Weights of a small image classifier.
Data: 48750 training examples, 14.0 epochs.
Rows from block 7 of a small image classifier, named by matrix and row number. Rows with one number belong to one neuron. Each number is 128 + 24 x the weight over its row's rms, rounded and kept within 0 to 255. All counts start at 0. Numbers have three digits each.
After each neuron's rows are labels from the 100 images, of 14976, where the neuron reaches its highest value: "lies over" is the class under the peak. Only what is clearly more common there than usual is listed. The data: pictures of board games with random positions, seen at a slant. In brackets: how many of the 100, against the usual share in percent.
# fc1: MLP up (model.blocks.7.mlp.fc1.weight, 512x256), inputs 86-171
# fc2: MLP down (model.blocks.7.mlp.fc2.weight, 256x512, transposed), outputs 86-171

fc1.140:138132129119140108106132140151141127191150137118119184133113128121122144124134117176117110140105073124143121105158097131125121152151143101151104121108130145095151150145097141149102139102143165130094127131119119119168172145129112108079143120106156114118093155
fc2.140:169146114149151099119121128143117167161151125141135158164159107115136154092140142118130148135120112130126105158138118120092103109077126074148114135137112096103148153098137144110127164105134127099168091115146126092113138145102153148122143114117166117152151118
lies over: board (94 vs 61.5)

fc1.69:112186136167130117144110105152130172138150177111128142110140085130119124111136118101104100106115163136120079139153104169143105136119167143164140133155140108113097097159108098133121150075157117161087127145110137167107099107103084127148167135121119107143106124
fc2.69:086119116113123090108131103143121099137145106106139106085149182110137108142111156144133124159136119128147134151120142153123103103155104088139086134170138118155095107117093138130141128161124112140120128097192127123139237124165074110068132156153133096123134114
lies over: board (99 vs 61.5)

fc1.432:111160129103144099134089149095115118119147139154109143130181104119149106168105131137109136097128198140122128161109112102131110104141126141132128137135113116120110130118156091125144119189109110211119143146092091129189153144131132117109117128150111116157165147
fc2.432:155129135130091149110082105095149147102181101140146130161138143117164087131125119118117155123199115131083132122135099143116114161117142152110093125137126143126124093119153161120106141077099142141149112149093130131104114114145165157138106109078111140141128126
lies over: table (75 vs 38)

fc1.18:150112165124113106132139123118144097106106088148158132109154110102121144134100110081103118166171147128140147112132130127126113103113165149129165122140082152116117092110142129116121207131152081099167124144197123117136112112111123097127124111142086134140121120
fc2.18:146162122106119151110161129114111124103086086171125116137154115149102156116116140130184119140099114143141127105137130154105096112085112119122161124148170103128127134115122090115145134145152127107106100115138132136136157117163109106145073159105141146109137092
lies over: board (94 vs 61.5)

fc1.279:086159148101185154150193100139105134095131115115094077111143168116136104090132104143116137097143166101130107143126138156141107145155137182117155103124139129119128134116148159141129098099161140136119148147147156082151146111111112149112108126119152116131164154
fc2.279:168118109128178083118096134092144118108108081118106136178145109112148165120104116095077141130128134154090121104143163166123137152112154147169168124115097110128102187175103151142103140170207128096116104136155139137105159089150128158160079152116120116140116148
lies over: board (93 vs 61.5)

fc1.510:100143116118155120110133135159131121095107155151147138129125083108144136131134115128113115147176119112118150093134105122093129159111136156144135105137134085133126106130129089089094135157092158124118127094109135110108161160134130157140114147112162137112162098
fc2.510:108120088147169125109126126127136100076107146134153119142130163151151090144132131067132121121136107112142133151102119110090113110106139089100101146156111135124098144149126181128127107107138136134133123110123121164116160131152137175158104097091107095140105105
lies over: board (93 vs 61.5)

fc1.64:146143161123161138129149092142103141096113087140130123125105128098126180127103133156137156126152095177087167127141100142100162182093112111115115156131130105150099106110146151146141077115081113098095126134134185151105155108121156123116133134127114192131112138
fc2.64:131142088143120128105168114145111087115091116162153130144136122091159133121119099101113108110102145146111132133122140146114106151098143118062091143133121099123143157129157097093120119083125141128064161130087113171151122123114106162151100107137116151098111136
lies over: table (87 vs 38)

fc1.92:124084158129097130107128175130126131126114138120117081118113100127174119137132160125094128137131138137127120104169153166110115142132135184124135150128130113095160118123096133106132117113153111102160144104142125117110140151108168085159122158171101172136124128
fc2.92:088139160100127157093133115139170053121128128137106147118091157148124115076119142120121151153086120125119140173132141168114117154144128122094136138097135105107068145131126159131101114122134105139116136121201168083134114165165133134142125085121123144099142109
lies over: board (93 vs 61.5)

fc1.473:149129107099155122109059125159114141163129161156135128166115151109104132155079104123106137136095138138132133147150098129133132125113133130119150135113125103160128105118148107096155146144130099115130121128145107123110116162108114170119170141180130143150135152
fc2.473:094108160131115141160151157152142139146111126102182096116136114126153135133112116127125088101112156161119142078159115121130122109113136117150136146141141119130120118125147090090085144117116135104149084149171138102146104113155129115133134154142125156122115098
lies over: table (79 vs 38)

fc1.278:119177161134133108132108148164111122101130101121117134108126104130107097090081163135095144121126115125105136108105138159145074084124128118083145124149116147113137141133110171123130112124126113115120067107140086133133109127118148113149093147155073136102118174
fc2.278:110118139141148169166109111184109126134144124089136130138105162104114166137106124108111085135126115138127127174147137127112127136100103139133093150165135100103128135124084105140158165119112149116175141103145113097129090149135114156145115128111127152134136081
lies over: board (93 vs 61.5)

fc1.314:150125116113160129101153126135108117106140129103147095166111112142119103126125132159126121142137123142104139105104139135126113173162130125186124088119058086136144164133112104153134107126093137142119115097109131114081155074134138084125137142145123145100079190
fc2.314:151146160143152131144117108233124163102150113138170139120133126123142110157133116166124140120094129140096130106149115113116176135098140135151099126115157116110112160134145119144120062101107092095154116104131076149162106179150116154131128143118099145107153115
lies over: board (93 vs 61.5)

fc1.472:145140130096172117155115165195108148106121129175150151086128138131079097150105143162158123131140095122113148112130158167118097122123141133154137110104105122114151104113104152142077112121127130111121135125138156161138109115168153052181109161144148149152115149
fc2.472:061131119106132159125157115157114125172113112115149114114101096127122199099100163155127134134135121148131146159122138176118137126084138151114104147170103117139076149124116082154111157177087133111071173116255139105129174139123138139153114090120129121146119127
lies over: board (98 vs 61.5)

fc1.160:103121118113120101133118097128158124101097129147135093151121134119116128146079090114102112115122103135084118104172105120121166156135106139112126127153167111141115154122155159117123139072108155128106102122074124135130105109154168090105135145165137126134154102
fc2.160:144118149114150165093118113195129107120140121101116120157106101093122162106146122109094121104134149134147141094124123129044139144167126128167158152170137160131109111104076127122119173128207139172155170151120135151152104124122130145119128121125158109112153103
lies over: board (94 vs 61.5)

fc1.328:165106161146140110145120125122151119154106102155129131130153127104167157180083105127112133115110137119155116128158149118108136110157112073109126113121118133150121112144145108118122161113093125141145167160107119126139160105123159139118147137070129109092112123
fc2.328:154186095167079129161151126163135133154131122139125139133129144128144129135137151103150121176158124110115174126105078163182110150141147127091107120139133139151141111145149076119136154115076108106089104108114129129095128113154146131115105133150105135090119133
lies over: table (64 vs 38)

fc1.424:120121105139112135154124087126139122141103114135163077100112152150124142130138151155129122130182118087186160108136087167081084128105074097132109112130159121096144071119128134150140110104168121162120116168136111115125091134107100115148112144120081107160099091
fc2.424:102172159150137110141128165109127142135135135138105163141157132118104140132128130069125108106080083115124118140100133121113079121151149132139121086109129160115134063129154101123175163178101174124069095121154102145156125160103135077129145104142092110132128127
lies over: board (96 vs 61.5)

fc1.88:128150154098142053110136140129123134105101150122143152165122132077100204132144109142082139138153134104177121110117154130129109107115087155116090122066096138118125156152112110079155132120182106154124100134072139093125180112119143127152111130149151151127123153
fc2.88:167199148140163094161154146121120122110116169125106101116160123111124146154114176122121115155117144125122094117108126149128157145102145100131142146139129135137146147141073117137099163111122145117064119138143104137137108126117163108134161155143101079123168123
lies over: board (94 vs 61.5)

fc1.385:123136166124150154111157127113115120134133132126180125108122100141123145142128152120128097113084121109107112101127111184148094123111150152105141074113111136136074160084118080140133153159127139132125089105186084100177126135075129127119137093177181124115115120
fc2.385:181159139115129119129108152125110129141116129117102136139160151142167134123118107108097128162083107120117149013181126152142126131136134098160166091117141148152131127097146122143133115156177122119098134118125117149122193154110115102122139129131122121138163157
lies over: board (96 vs 61.5)

fc1.240:095135132115128140149161132136116142121151124097156118089128131145111115155112103134127095147143146090156126142131102103130149167111112132088141135097118151141171128122089212116072160119145111146139070139148105134112122138106151139150135150139102124107138154
fc2.240:104091129152135134119107141148092089124134101119114153179121098169111134128138145134166116140123156121095117083151085117113122129148114124125126104117144096099146091133125102158113165098108124104090101126112124142172111130113150117099158110128131131129150164
lies over: board (97 vs 61.5)